config.yaml
input: "log_mel"
win_length: 400
arch: "transformer"
norm: "layernorm"
head_dim: 32
subsampling: 1
loss: "cross_entropy"
eps: 1e-08
warmup_steps: 360
Rows from block 4 of a small sound classifier, named by matrix and row number. Rows with one number belong to one neuron. Each number is 500 + 40 x the weight over its row's rms, rounded and kept within 0 to 999. All counts start at 0. Numbers have three digits each.
Before each neuron's rows are labels from the 100 clips, of 14976, where the neuron reaches its highest value: "top examples" is what is common among them. Only what is clearly more common there than usual is listed. The data: struck, bounced, scraped and rolled objects made by modal synthesis. In brackets: how many of the 100.
# fc1: MLP up (model.blocks.4.mlp.fc1.weight, 2304x384), inputs 0-76
# fc2: MLP down (model.blocks.4.mlp.fc2.weight, 384x2304, transposed), outputs 0-76

top examples: steel-like damping (56)
fc1.705:500500500500500574500541500377432500500500500500500500554500500426500500500500500500500500500500558500500500500548500500500500500445500500500500548562500613406500549575500500500500500500545500500500558425500500554500500500596394500
fc2.705:577500372406500500500500500500500500500500445500500500500403500407500500500609450581500500500500583581500500500500500500500500401500500417500500500500500649500440500500500584500500500500500500500575589461500645500500500500500500613

top examples: one hit (68); mains hum (52)
fc1.187:500500500500398500500500500500500500500500500500500500500500500433567500500500500569500602415448500583500500500500500500500634500500500500564500500500580500500500500601500500551500500427500500439500500500500500500500500500500500500
fc2.187:500500500365500500500500500500500500500500500500500500500374500500500500500500500500500500500500500639500500500500500500500500412500500500500500500500500500500500500500596500500500500500500500500500500500500645500500500500500500577

top examples: rolling (92); rubber-like damping (59); clipping (29)
fc1.56:500547500500500556500500613500500434600500500500420500500589500429500439500500500500500500500428500500395500500500572500422574456500500500566500542500500500500500444500500500500500500500500500500428500420500500500500500500500401613
fc2.56:500500500598500500500466500546500500500500500500500500351500500500500500541633433500500559500500500500500455500500500500500500500500500500500457500500469500500500500500596500428632608500500500424500500500559500500500500581631500537

top examples: plastic-like damping (59); mains hum (34)
fc1.670:569500500500397500500500500446500441500500500500500500557500446500500500584500500565500500500500558500584500500500500500500500500566500452500500500568500500500500500500554500411500500470500466500608500367500500500500500500607587500
fc2.670:500382566500405607500395500443626500500540500500500450500500500586580500500440500500455500500500418500500387500500500500500500500500500422500370430500500500440500500609500500500500500422435500500500500500500570500500452500500500500

top examples: clamped rod (100); small (98)
fc1.551:558500599564500500449568500500500452500500579500500500561581500435500424432445435500500425572394550500500500500500500500500500500562578500500500436500610500500433500539500434438425406549500500500500500500573431500435500500500500500
fc2.551:561500500455500461540431564500500500500476500500574500364384500540500500500579500572500500500450426500500520412557532500500500500500500500522500500500500500500500439500549500500603613500500500500500500586500592500444500500500500561

top examples: large (100); closed tube (57)
fc1.162:573500500500500500500554584500500500500500500595568500500500557500459500500500500564441500500500575500500500500500500453500500500500500500500500500500558500500500500556570566500500500500500500500500500500500500589532500500500500500
fc2.162:500500500500500500431500500441470500500500500500428500500500500500500500500500443500500564500500547500500500500500500500500500430573500500500500500500576616500500500500500500372500500401500500500500613500592500500585500500571500500

top examples: hard striker (83); size: large (62); scraping (49)
fc1.661:500500500500500593500500500500500500583500500500500452460500500500447500431561431500416500500500553500500500500553500500381571412500397450500500500500500500601431500500500500500500500500500556419500572448500500449413594500500500553
fc2.661:534500500571582500500500500500564500500451500573532500500522500500446450500500500500477500500500500500500542500460500500548583500500500500522500530423500456543567500500500443500500473500500422500461500500455500500500388500561601403

top examples: one hit (78); wood-like damping (46)
fc1.132:571500500500500500500605500500438500500547500500428401562500500453500500562500438500500500500500500584500500500500500446574559500500500500500500500616500500500500616500500500500500500471500500500566500500590500500500500569500575500
fc2.132:500541500500500500500612500500500500500500456500433500500500432500500500500500500500500500500500500500500500500592500500500574500453500500429555566500500500577500500500500500500500500500500395500600500500500500500500500500461577500

top examples: mains hum (31); thin (high-pass) (31); shape: clamped rod (29)
fc1.206:642500500500500500500445500500500419500500500500500500500500416500500544500500449500500580437500500500500414500500443500500500548577500500568500500558500500409500500559500387500500500500500500500500442414577500557500500500500434576
fc2.206:500500500500500500677500500500500500500500419500500500500500500500500500500500500500500500500500344500500500417500500554500500500354500500500500500500500500500500500500500500409500500500500500500500500500500616500500500500500500500

top examples: rolling (50); scraping (50); plastic-like damping (37)
fc1.166:572500500500500655500500500423500447500581500500500500500500500456585541500500500555500500447439500500500500500558500500438584500500500500450500500500561593500500553500500500433500559500500500435500417414561500500500500535500500500
fc2.166:534500500568500500500500533434500420500500401500442500475500581500500500500500500436500500500359500500454500500500500535500500391500500500574500500500625537500500550500561534500600500500500500500500500500500500500500500500538399525

top examples: clamped rod (100); large (96)
fc1.678:568500500500500500500500500500453450500500500500500500500611500500500500500500500581500500500500500500500500500500500500500549564500500500500500500577500500500500500500500500500440578500500500500345425500601500594562452500500500500
fc2.678:500500500500500500500500500500500500500500500586500439500500658500500500500500500500500500500500500500500500500500500500500500500500500500500500500500500500500500500500500500500603500500500500500500500500500596500500619500500500500

top examples: rubber-like damping (94); rolling (55); shape: round plate (35)
fc1.739:500500454500500500500404500448500500500500500420500381500444456428586562500500432500447500500500500500500438500552500500500592500500500500500450665415581500500500428562500560408500500500541422442500500500560555541500500500500500500
fc2.739:500428551500527500500500539565500500500500500500500546500559517500500500500578500477428500500567591500500500500500573500500500500500541568528500438500500500500500458500474500500500500500500578500421500500500456500500500500500416500

top examples: one hit (54); rubber-like damping (46)
fc1.441:588500500500500500500578500450500500500500500500500500500500500440500567431459431500500383500500500500500540500584500500379500460500500500500500500500591500500500500570573550500500500537582500500500500500500500561387500500500500500
fc2.441:429500500500500500411500500579500434500500545500500500500572500500500500500464534500500500567500642500500500576500470434566430500500500500559522430500500500500500456500460500500500464428500500500552500500500500579500450441500594413

top examples: mains hum (62); material: glass (35); bar (31)
fc1.142:500500500500390568500500564395500500500551500500500450500500500447500566500500425500443500406500603500500500500568500500500616500560500500500500500609500500399500567500583500500500500500574500500500500426500460500456500500500500500
fc2.142:434500500396500500500500500500500435500500500500500500500500500500500589500562500500500500500500500500500500500500500500500578500500500500500500381566500500500500500500579500405500500500500500500422500500582715500641500500500500500

top examples: one hit (70); white noise (39)
fc1.665:500500500500500461500500444500500500500500500530500500500500500500500500500500500560500500500424500500500500500582500500500500450585500500500571500589500573500445562500500500500500500500500500500500500426580500593445500500500586500
fc2.665:432500461500500500458500500406546598500500500472552500500500464500570414500500470529543544561500441475500409500500431583500395500531500500500500550500500500500500576557434523451500500500395500500528500500537561500540459500500536500

top examples: reverberation (59); text has "room" (59); text has "reverberant" (59); white noise (28)
fc1.229:500500462500500500500500500500500457500444500500500434500500500500500554578500500577500500500500551557500500500500500500500500500500545555542432500559500598500500500500500500460500436446500500500569444410500500500461500418555500500
fc2.229:500500500500432500426456500441543500500523500466500500500500500500562500500432433500500539500443500500500431500451500563395500500500500500472500500500500500500500463615500443500500500500440451500500421429500500500500452529471548500

top examples: mains hum (35); clamped rod (31)
fc1.491:588500586551500604500500500446500500500500563500447500590500500500500500500500407500500500391429500500558500500500500500500500560538500500500431500500566500500500500574500415500397455500500430500500500500587500500500500604500500500
fc2.491:500500500611500500500500500500500500500559500500500500391500500500500500500500362500500602500500435500500500392500500500415500500500406500500500500500500548500462409500500500500596637500500500500500574500500500336500500500631500500

top examples: large (99); clamped rod (95)
fc1.744:500420500500500500500575500500500500500500500500500500500596500500500500500500500500417587396500500500500438500413500500556500585500500500500553500539422500564500500536460500500591500500452500500458427470500500609500417500500562500
fc2.744:500500500468486448476587500456500500547476431468500530545574500456532500449500500500500500537446474500521500542548500500640500500469500500500500470556522500556500500500500572446500457500500500500500500473500525603500471500500550500

top examples: scraping (53); membrane (40); ceramic-like damping (39)
fc1.197:500500500500415537500500500380500500500500500500500500500547460500587539500500500548500500500500441553451387500591441500446500500555500500500500451500560589434500542611500500500500500423456500426500500462500500500500500547561500500
fc2.197:500500500500500546439500500434500561500500500500553500500500500500572413500614461500500439473500500500500441455500465500500500408500500500532442500500466462500470500500421567474594500500382500500500500500500559500462437534500546500

top examples: hard striker (85); scraping (83); clipping (28)
fc1.591:500500500500500500500500567500555500500607500500500500500500418500500588500500500500500500434500576500500500500500500500500500500587500440536500500500391500435500500500500500500500500419500542424431500500500500500423500458500443455
fc2.591:500487500563528546500439500500500549422605500500500545419465500558500500500573437500500500500500500436538500453424500452500438500500415500536416462469500438500443557500500500500500599448500467500456500553467500500573437612586500643

top examples: steel-like damping (54); white noise (29)
fc1.320:589500430547437559500500500440500442500560500500500500500500500500500500500454500500456421424500599576500500500500500500500574570500500500500437500613500583413500437500500500500573500500500500500500500386590500557500500500552500500
fc2.320:422500500500500500623500500500500500500500500500500500500500500500500577500500500397500500500411500500500500500500500500500582500348500429500500500500500500500500500500670500366500500424500500413500500500589667500500500500563580500

top examples: scraping (57); rolling (40)
fc1.140:574500500500500500500500500548500500428500500500500500500417500500500500500500535500421500500500500500446500500500425500500500567500593500593500500500500500500541500500577500443500459500500500419500440421594500500407500500604500500
fc2.140:405421500587546500500356500500500612500583500500551571500500500500500465500500500500500500500500500412500500500500500500500500500500500500500440500500357345500587571466500500500500500500500444500454401533429500500500500500500500500

top examples: clamped rod (39); mains hum (33)
fc1.77:570500500500500564500500500433500500500558500500460439587500426500500410500430500500500589433500610564500500408500500500500500500500500500603448543612500589365500500500558500500500500500500500500500500382500500500500500500500500500
fc2.77:500500500500500500500500500500500500500500500500500500500402500500500500500500500500500500500500500579500500402500500500500500500500500500500500500500500500500500637500670500409500500500500500500500431500500500500500500500500500500

top examples: one hit (88); ceramic-like damping (51)
fc1.277:551500433500500500434500500500500428500500500500500417500500500500467590500500470500426500500432540587551500570599500500500500500500500500500500500500500571453500559500500500440500500500500500500500500423543454624446500500500500500
fc2.277:500548434531466500500500500478500460573500539561458500465500500500428500500500423500479500500500500543500500435500500500439536500547500481458500546540500544500500486532500500500527557500500442479524461458561476500500500575500550500

top examples: scraping (51); rolling (48); pink noise (30)
fc1.205:500500426449500500500445565500500445500500500500338500500500500500410500553500500500500500500500561500500500500500500500500575565444500500452423630500500500500612396500500500500500500500500500500413500392500500500500500500500500597
fc2.205:500373500500500586424500500500500500462500500578535500389500500500430500500579500500500500500500371500500500500500500500430500407500500500500461500636500500500437500566553500427563500500500500402500500500500634500464500500558500570

top examples: membrane (83); size: medium (74); steel-like damping (60)
fc1.506:500438500500500500500500500435436500500500500500500500500500500500500563500500500630500500500500500576447500500500500500444500500500500500500422500500500500500500439500551500500500500423500500406500500500612500444500500429570500353
fc2.506:500500500500534500500500574500585500500500500500500500500500500500500500500500500500500407591500352500500500500568547500500403500500402500500500500500500500500500421500500500500500609500500500500500577500500500500500588500500500500

top examples: size: medium (65); pink noise (50); ring (50)
fc1.97:500500500500500500500580500500500500565500558500441500565500500458442464614500500500500577430500500500500433500500447463500500551500628500500500500577500558500500500500560500500500415398500548500500500424500500552580500500500500500
fc2.97:474500484500456500500500500500400500554500563444500500500500500555500548530453521558500500500500500522500500500529403445500425500555500500437445451578553500467559478500529500500500500450500500500500500500528500500588500500500500500

top examples: rolling (52); closed tube (42)
fc1.546:500500500570500607558574500500500500500500500500500500500500500500500500500500453500500500500500594500444500452500500500500644500500500500500500632500500579500500500500500415500399500586587438410437500500437500500422500500500406500
fc2.546:384427500500615500500500500500500500415500500500575500500500500500500396500575500554500500500521462500609500558500500500500447500500407500500415500500500500500384449500500500395445561353363500500593500500500500500500500500500500500

top examples: rolling (83); clipping (36); text has "clipped" (36)
fc1.434:500500500500447500578449598500500500500561500500500500500446500500544410382500500593500500500593500500500379500571589500500500500554500500583442500446500543500500500500500500500500500500500500500500463427500500500500500500564500500
fc2.434:546542500467500500500500425500560500500451544500500500500500500500500500547500500529500574463500418500500500500500500500500539500500500399403500532473500536500500500563411479557500417586500500500500533434500500500500422421500554442

top examples: one hit (93); mains hum (52)
fc1.221:647500500454500555570589500500500500500500593500422411500500423420500500500500500500500600500500500500500500500500500500500500500500550500500500500500500594500500500500500500500500500560500500405500500455584500500500541500577500500
fc2.221:500500500500500500500500450500500500500500500500500500500425500500500559500569500424500500500442500500500500500500500500500569422500500500500500500500500500549500500500616500500500571547556500500500500500500500419500500500500500500

top examples: rubber-like damping (65)
fc1.170:500500500500500548500548500500404500500500500500500423459500500500553500500500414500500500449500500500500500500500500414500500500500500500500558500500553500440500500500500500500500587500602500500431500500570500454500500500582500580
fc2.170:605500500541545500500500500500595500500500500500500545440500500500500500430435500471500500500500408500500424500500500576500500500500500500500500571425500500500500500500500500559545500544500500500458500536457361433500500500500500500

top examples: clamped rod (67); rolling (64)
fc1.606:500500500500500500500500500500500500500500500500424500500500500500500425554500500500500500500500567500370500500500424500500500500500572500602500500500500558500500500500500500500500500500500431500440415455500500555500500441500500500
fc2.606:500500500415386500500500500500500500500500500552500500500423500500500500500609500539500466500500462570500500500500500500500500470548452500500500500500500500500500500500500500500500500500500500457546500500528633434500500500564500384

top examples: rubber-like damping (100); size: small (62); ring (45)
fc1.757:606500500500500500443500500500500500500500554500500392554500441408576500500500437500500500500500599500500500452500500500500558500500500500500500500500500500500500500500500500373500500500500430500500446435561500550500500410500500419
fc2.757:500459500628500500500500500500414500500500500500565500500411500500500614500500500500429500500500500500500500500500500500500583500500603500500500500500500500500500500500500500612500500500500500500500500500500432500500500500604500500

top examples: mains hum (52); clipping (44); action: scraping (44); text has "clipped" (44)
fc1.67:545500500500500500542500608500500500500500500500417429500440500500500500500500500500500429389500500582444500423500500500500500500500546578500500435500500500500500500500500500500500538430500500426500584500500500500402552500500500500
fc2.67:500500500500500500500500442500500500500500500500500500500500500577500500500500500500500500500500426500500607500500500500500500425346500454500500500500568500500500564500500500500500437550500500637500500564398549453590500500500500500

top examples: rolling (88); clamped rod (35)
fc1.130:500441500500542500550530429500500500500563500550500500500500553500537500500500500500500500500566500500500376500435500500500500500500500500610366500500399500500500500557500434550583500448500402500500416500595500552447500540586500500
fc2.130:500469500377500500450500434442500500500442500606546500500461500500500500500598500625500500515525397500561500568599500500500500442500500500500500500500500500439431500548431500500500500500500500500571554500500631549500541458500500500

top examples: plastic-like damping (44); white noise (36)
fc1.400:547500500500429500437500500444500500500500500500500500574500500443500500500448500585500500500429500602500500500500500500500500454500500395500500500500500585446500500500500500454500500429500452558599500394500500608431500500500567500
fc2.400:500473500500500570500500614500500500409500500500500500453500544500500500500500500500530500546500500627413500500500589500500500425500500442500500448500500500436387500500594548383559500427451500500500569500569587500427500500416402582

top examples: clamped rod (46); mains hum (38)
fc1.382:500500500500432578500500500431556500500500500500500434500500500444500500500500500500500500376441632595500500500500500500500590500500500500500500500500500500427500500569500500500500500500563500500500549427500500500500500500554500500
fc2.382:500500500500500500500500500500500500500500500500500500500500500500500500500500500500500500500500500588500500500500500500500500500316500500500500500500500500500500704500500500372500500500500500500500500500581688441500500500500500500

top examples: clamped rod (34); thin (high-pass) (33)
fc1.558:558553500558405572500500500453500500549500500500500500500500500500500500500500385500500500436418583575411500431563500500500560500500500440500446500596500500430500500500500500500500500500500500418500500420500500500500500500500500500
fc2.558:500500500443500500500500500500500500500500500500500500500500500500500500500500500500500500500500500500500500500500500500500568500500500500531500500592500500500500500500643500394568500500500500500500500500500714500700500500500500500

top examples: rolling (55); rumble (51); scraping (40)
fc1.293:585554609500433500500500553436500500500454500500500500500500500500500500500500500546500500500412500500578454500500500500500500500429500500574500441500551556500500500500500379500500500500500500500384500500500500500578500500651560500
fc2.293:500500500500614500500500500500500500584500500500500500500337500500500500500500500500500500436500402500500387500500500549414426500599500500500500500500500500500500627500500500500500592500500500500612500640618412500500650500500500500

top examples: steel-like damping (47); clamped rod (32)
fc1.365:500500452500500500500500500410500500500500500500500500500500441411500500500437500577500500500435655500500500500543500500439591500500500500500500568500500573425500500500500500441500500500500500424500500427587500574500500500500436500
fc2.365:500500500500500500500500500500500500500613500562500500500500500500500500551500500500500500500500415500500420500500500500500563500357500391500500409500500500500500688541500500432561500443500500500500500500500614500500500500500500500

top examples: striker: soft (100); text has "noise" (67); one hit (66)
fc1.87:500500546537383449500500500500500500439500500500446394546500440500500541500500500578446500500500500590456410500500569540500500500596500500500500500538448629500500556500500537408500500500458500500500500500569500557500500500542500500
fc2.87:407443500446554546450500500428521634440500500500525534500500479466549434500554500500557500500546445500500422500544500525500423500500500500500465500500500500500500579500412561437500524463385500472500500500516586528500500500480500533

top examples: mains hum (48); one hit (43)
fc1.371:500500500500500500453574447500500419500500574500500500500500500394500500500406500500570590386431599590500500500500500500500500554500569500500500500567500588500500500500500500500500500500500500429500500425500500500500500500500500500
fc2.371:500500500500500500500500500500500500500500394500500500500500500500500576500500500500500500500500435500500500500500500500626500364500429500500363500500605500500500680500500500500500500500500500500500639646500500500500500500500387500

top examples: steel-like damping (68); closed tube (30)
fc1.589:500500500500448551500500572459500378500500573500500412500500419433500500500500500500500500500409500567449436500500567500500627500500500500500500564500500562441500582500500500500500500500500428500423500500567500500453500500500448500
fc2.589:401500500411500500500500500500500500500500500598500500500500500500500500500568500500500500500500404500500500500500500500500500500500500500500500428500500500500500638500500500500500500500500500500500500500500708500500500500500596500

top examples: reverberation (68); text has "room" (68); text has "reverberant" (68); bouncing (58)
fc1.740:550500500500500595500500500500500357500441500500500500500500447500500500500500500500500500500417582500434560596444500500500576569500500500500559500500500500460500500500500451500500500500500500404500500500542500500500500362500500432
fc2.740:500400500500570500500500500500550591500609500425461500500500500445500367500579500500500500500500500543500408500500500500500436500500500500500388500500500500500500630500431609445500500500500602500462500500500462500500500500442500584

top examples: striker: soft (91); clamped rod (88)
fc1.73:500500500500500500434500543444436440421500500431500500500500500560500500561500500581464611560500500500500448500500500554500433500500500460583500500500500567433500500543500500500500392500407500500458500500611500596500500500551591500
fc2.73:539500500416500500500596500500550552500405500500500500557551517500500500500586549500559447468500500429541500500500500417599500593500500500500500500500500469500500500391500500550500479500537500500500500550500585560500541462500500426

top examples: steel-like damping (95); large (75); shape: ring (34)
fc1.6:532584500500564547594558626500500453452500500500410456500568500500418500500587456500500500500453594500417500500556577500500573500409500589500500544500500560500429399500500500500500500450598500500414500500500500445500500500401500500
fc2.6:500380500567447500467471442500500500500500500500451500500438500500547500500500500500500500500500419500500454500500500500500500500500500440500500500551500500500500500500500500500542500500396500500500500500500500500500411500500500500

top examples: small (77); bouncing (70); bar (48)
fc1.631:561500500599500500500500500500500500500500500500500500500500434547500500500500500652500500556500452500500500500500500500408603500500500463500410573500500500412595500565607500500500500500557552500500500447500500443500557500500500500
fc2.631:500500500500500546500500500500600500443500500500500394500500500500500500475461500445500500500500500500500534500500500500500500500500500500563551544458500500500448530470546500527500500500557551500583500441430500602500500412500500500

top examples: hard striker (77); one hit (44)
fc1.701:613500611555389552500431500500410445500608500500434409500500500500500500500500500500395500372500552500579422500500434441500500500500500500500500500500500537500404443500500584500500560500500540500500500500500500500500500500500500500
fc2.701:500500535500606500566500500500596500500500429500500500500500500412500500500617500500500500500500403500500500500500500500500500500500500500500549500500500500500500500500500500500541500500500399434500500649500376500377500500500500500

top examples: hard striker (95); scraping (82); shape: string (30)
fc1.552:500437500500421500500443500500500469500584500401449500500500500500500500500500500500500500500500500570543453500500582428500500500500500431500459500500500500500448500500500596500595500457500500500500500453500500500500500500561500561
fc2.552:500414391632500500541535500541500446500500500500460444546500500500500562602416500500500574500429500500500566500500500500584500500408500500563500500500500500500500500500500500563500500500544500500500500500500363500500500500554423500

top examples: mains hum (31); membrane (30)
fc1.754:567500500500402500500500570414500500500500500587447500500500500500438569500500500585500500417414500561417500500573500500500500500500500440500419500612500641500500500500500500500500500500563450445500500435545567500500500500500500591
fc2.754:419500500500500557500500500500500500405500500500500500500411500500500500500500500500500608500500500613500500500500500500500563500369500500500500420500500500500500599500500500500571500500500500500500500500500703500500500425500500500

top examples: size: medium (64); scraping (53); wood-like damping (46)
fc1.527:567564463422454500500568500500500500500500500500500500500500500500500500549500500547500500397500500500500500500578500500500567500500500500500500500584500601434500500600500500560500500500427452500500500456553500500500346500423559500
fc2.527:424500560500500500403500452500500500500500500447500500500500500500525500500500500546500500500500500500500500526596445500580449500500450500500484500500541500500500500461500500430500500580500588500549586500500500500500552364500500500

top examples: reverberation (97); text has "room" (97); text has "reverberant" (97); one hit (69)
fc1.635:500500500500500500500595500500461458500500500425500543536500500500604500500449500500442422500500500500500540432500500500500550500500575541500558500500500500500500500621500500500500500500500443500500500500500418456500500500446452453
fc2.635:576500500500500500500500500425580500537556500500473500500500461500562500500460420549500471397500500500500500500586500517500522598500500437424500600552500500500549461516553500500582500500551500500500426440500541500470472500500500500

top examples: clamped rod (72); steel-like damping (56)
fc1.313:500444500500500450500500500500422451500500603500500500549566500551500414500500447500500500500500500500500376392500500500500500500500576533588500500569500500500500500500500500500500500450423500450500500500584500500500500500500561500
fc2.313:500500500500500426500500500500500500457500500500500500500500500500500580500531572500500500500500397500500500500500500500500500500500500500500500413500565500500500500500500500500419500500500583500500500553500500500500500500500500500

top examples: reverberation (55); text has "room" (55); text has "reverberant" (55); rumble (28)
fc1.501:500500500500500500500500500414429500500500548500500500567434500500500500561500500500500591453452500500500500500500456457500555500500616500500500500500633500373500500500556500500500437500500500500500500500500500500500500500539407500
fc2.501:500500500500544500500500500500500500500500583500500500536500500500500500500500500500444500500536500500616500500500533500500500500500539500552500500535500500500500500500464431530404500528500500500500500545500536461560500419442451500

top examples: mains hum (42); clamped rod (38)
fc1.129:500500500500441554438500500422449441500545500500453500500500500430452500500500425500457500442500558500500500500566500500500607553500500360500500571500500578500500500500567500500500500500500429391390500500500500500500500500500500500
fc2.129:500500500500500500500500500500500500500500500500585500316500500500500500500500500500500500500500500500500500500500500500500500500500500500500500500500500500500500500500693500358500500500500500377500500619607500500500500500500626500

top examples: hard striker (99); scraping (92); shape: round plate (48)
fc1.679:500500500500548589500500500398500500500636500572500500500500500500500500416500500500500422441539500451500440447408500500500500556500567500640401545500500500457500500571458435500500500500451500500418424500563500500500581581500448606
fc2.679:500473500463396425500500408552500500500416500542536444500500500500500500500500500500446500500500442551500500500570471500542458500600500500500500500500500500470500415475455581500500575500551500500550598500500500565500595500536500400

top examples: scraping (80); glass-like damping (44); shape: clamped rod (36)
fc1.372:500430500500500554500500574500500500500548500500500500500500500500500500500500500500500500500500500500500384453435500500500500500500500500500389500500500500500500500561416500538500500500406420434388460500500500434500546551582500500
fc2.372:580591500500417422536533399500434432451428500539500500500450527500500565584500595500500587457500530500568557500500419500578500566556549500547500500500455577455500500479500500549500474500500500500500561393500500500500577500538500500

top examples: rolling (68); clamped rod (57)
fc1.707:544500425564500405500568586435500500443500500459439500500464500500500500435500500500500500500500594588464500500500593500500500594500500500500500500500448500500500500500567500500500500500500500500500399407574444500500500500500500500
fc2.707:500500500539516500458500500500500465500449478558500560500500500475500500520500500544500569539397500538500500500574560500537514500529583500500500500471500528500500500500442500551500456500452500500536527500500500500500500458500471482

top examples: hard striker (92); closed tube (51)
fc1.94:500500500500561582500555438382500452500545500500500500546536500500500545604500500500559500458500564500500500553500448500500500542374500460500500500500500500500500427546500389500500402500449438500500431459559500500500500397500553500
fc2.94:535500445500423435500500500541500500514534500500500519430394436476500500500567465535500484500500463500500500451500481500523500577570429559500534500567500500500546500500574561500500500500583500473500552500427592441500500500500500468

top examples: reverberation (72); text has "reverberant" (72); round plate (58)
fc1.114:500500500500500579500563632444500500500500612500500500369500500500553500500500500500500500411500500500500500439500585500437500500500500500500500500500550500500500500604500500500500500500445500500500500500572500500500440500500500589
fc2.114:500612500500500500500500500500500500610450500500500500500500500500500500500500500500500544418420500500500500500500500500500500605500500500500500500500500500500500500500500500500500500500500500500500500500500500500500500617500569427

top examples: membrane (100); large (98)
fc1.409:543457500500438500500545500500500500500500564500500500584500500500500500500500393500500383500500500500500500500500500500500500570500442477500500500500548500500500431552500500500500452500500500417500500500500500500500500500500500500
fc2.409:390500446500500500565500500500500500500512415500555500500545500500500639454560500457500447577500500427459448500500500500500500500355500500500446500500427450500500385500532500500500500500500500443500536584500500500500589549430500500

top examples: membrane (35); mains hum (33)
fc1.725:591500447500500500500500500500500500500500500500443500500500500500500500500500565500500500500426500500500500500500500500500500500500596446500445452564594591385500500500500500500500500500500500423500500500500500500500500500500500500
fc2.725:500500500500500500500500434500432500414500500500500500500500500500500500585500500500500500500500500500500500500500500500500500500364500500500500500500500597500416500500500500402500500500500500500500450500500500500580500500500500582

top examples: large (73); rolling (69); round plate (44)
fc1.760:556500500500500500500500564500500500500587500500500500432500455500500500402568392500500500500500500500500500408500500500500500500500556500500598647500500548566500447500500500500500500500500400433500412500500500500576500568500574500
fc2.760:341437500529500500453500500500500500500500500500583500500500595500500500430500552500414500500566500500500500586500601409500469500500500500500500411500500500500500392500500500405500500565450500500532500500500413618573500500500500500

top examples: one hit (49); mains hum (36)
fc1.732:575500500450408500500500500443500500500500584500427500500500500425500567500500563500500500500433569500500442454500500500500553586557500500500500500500500500379558500500500567572500500500500438429448552500564500500500500500500500500
fc2.732:366500500500500500500500500500500500500500500564500443500500500430500576500582500500571500562500500500500500526553500500500565500401500500500500500500620500564500500500584500391442500500500500407545594500500596500627500444500500500

top examples: plastic-like damping (68); one hit (51)
fc1.383:500418549546557500589426500500500500427500457575500500500500500500572500500500554500547500453466445500500500527500543500430500433500461434500438500500572500500500500500564500584500549500500500500539594530500450500428500500557500582
fc2.383:500555500429422500500500546500516537527529500424539431500500573462500449471526500500422439527605584550534543531469472500500500536457524500466546500500500500500500435500500546417467500500500500479518458471500601542500561500500500443

top examples: large (79); closed tube (78)
fc1.574:500556594500500535500642500445500500500500500582500500500500500379442573500500500540500438500500500500500500500500500500500567500500500457500500500500599500500414500432500500500577500500500500500500500500500500500500500537500500500
fc2.574:457452500500500546573500500551500500430500420500500500500500500500445500568552578500534556500571558500500500500500462500443500365392500500500448500500500500500500540500500500500500500425500500500500500500575500500500525500500500562

top examples: reverberation (98); text has "room" (98); text has "reverberant" (98); one hit (63)
fc1.343:500500470500500500500500500500500500500500452398500500500441567415500500500500500500432500500500543500500500500500500572500500500500500500540500500500562500500388500568500500500500500500500500445429558500500500500500500500500442500
fc2.343:468500559500500408416456500500500565549453555474528447525500559500500458500500500500500500539463446500457500437500424500500452500500500500500500500500541500500500458500500500500546500500500500584566500500563500500413500500500500374

top examples: hard striker (96); scraping (82); material: rubber (37)
fc1.85:500401500500435500500500500500536500411560608500500500500500500500458500541500500500500500500425706500500500500500500500500600567500556500538500500500500575500500500500500459500500419500568500414500500500500500500444554450500500500
fc2.85:500479500577550565552500500399500543500558500500581500500500500560500500500500500500422404500563350500571500500442500420500452433500500500531381442500477416547500500500500500500479570500500500500500500500500470500500500619564500606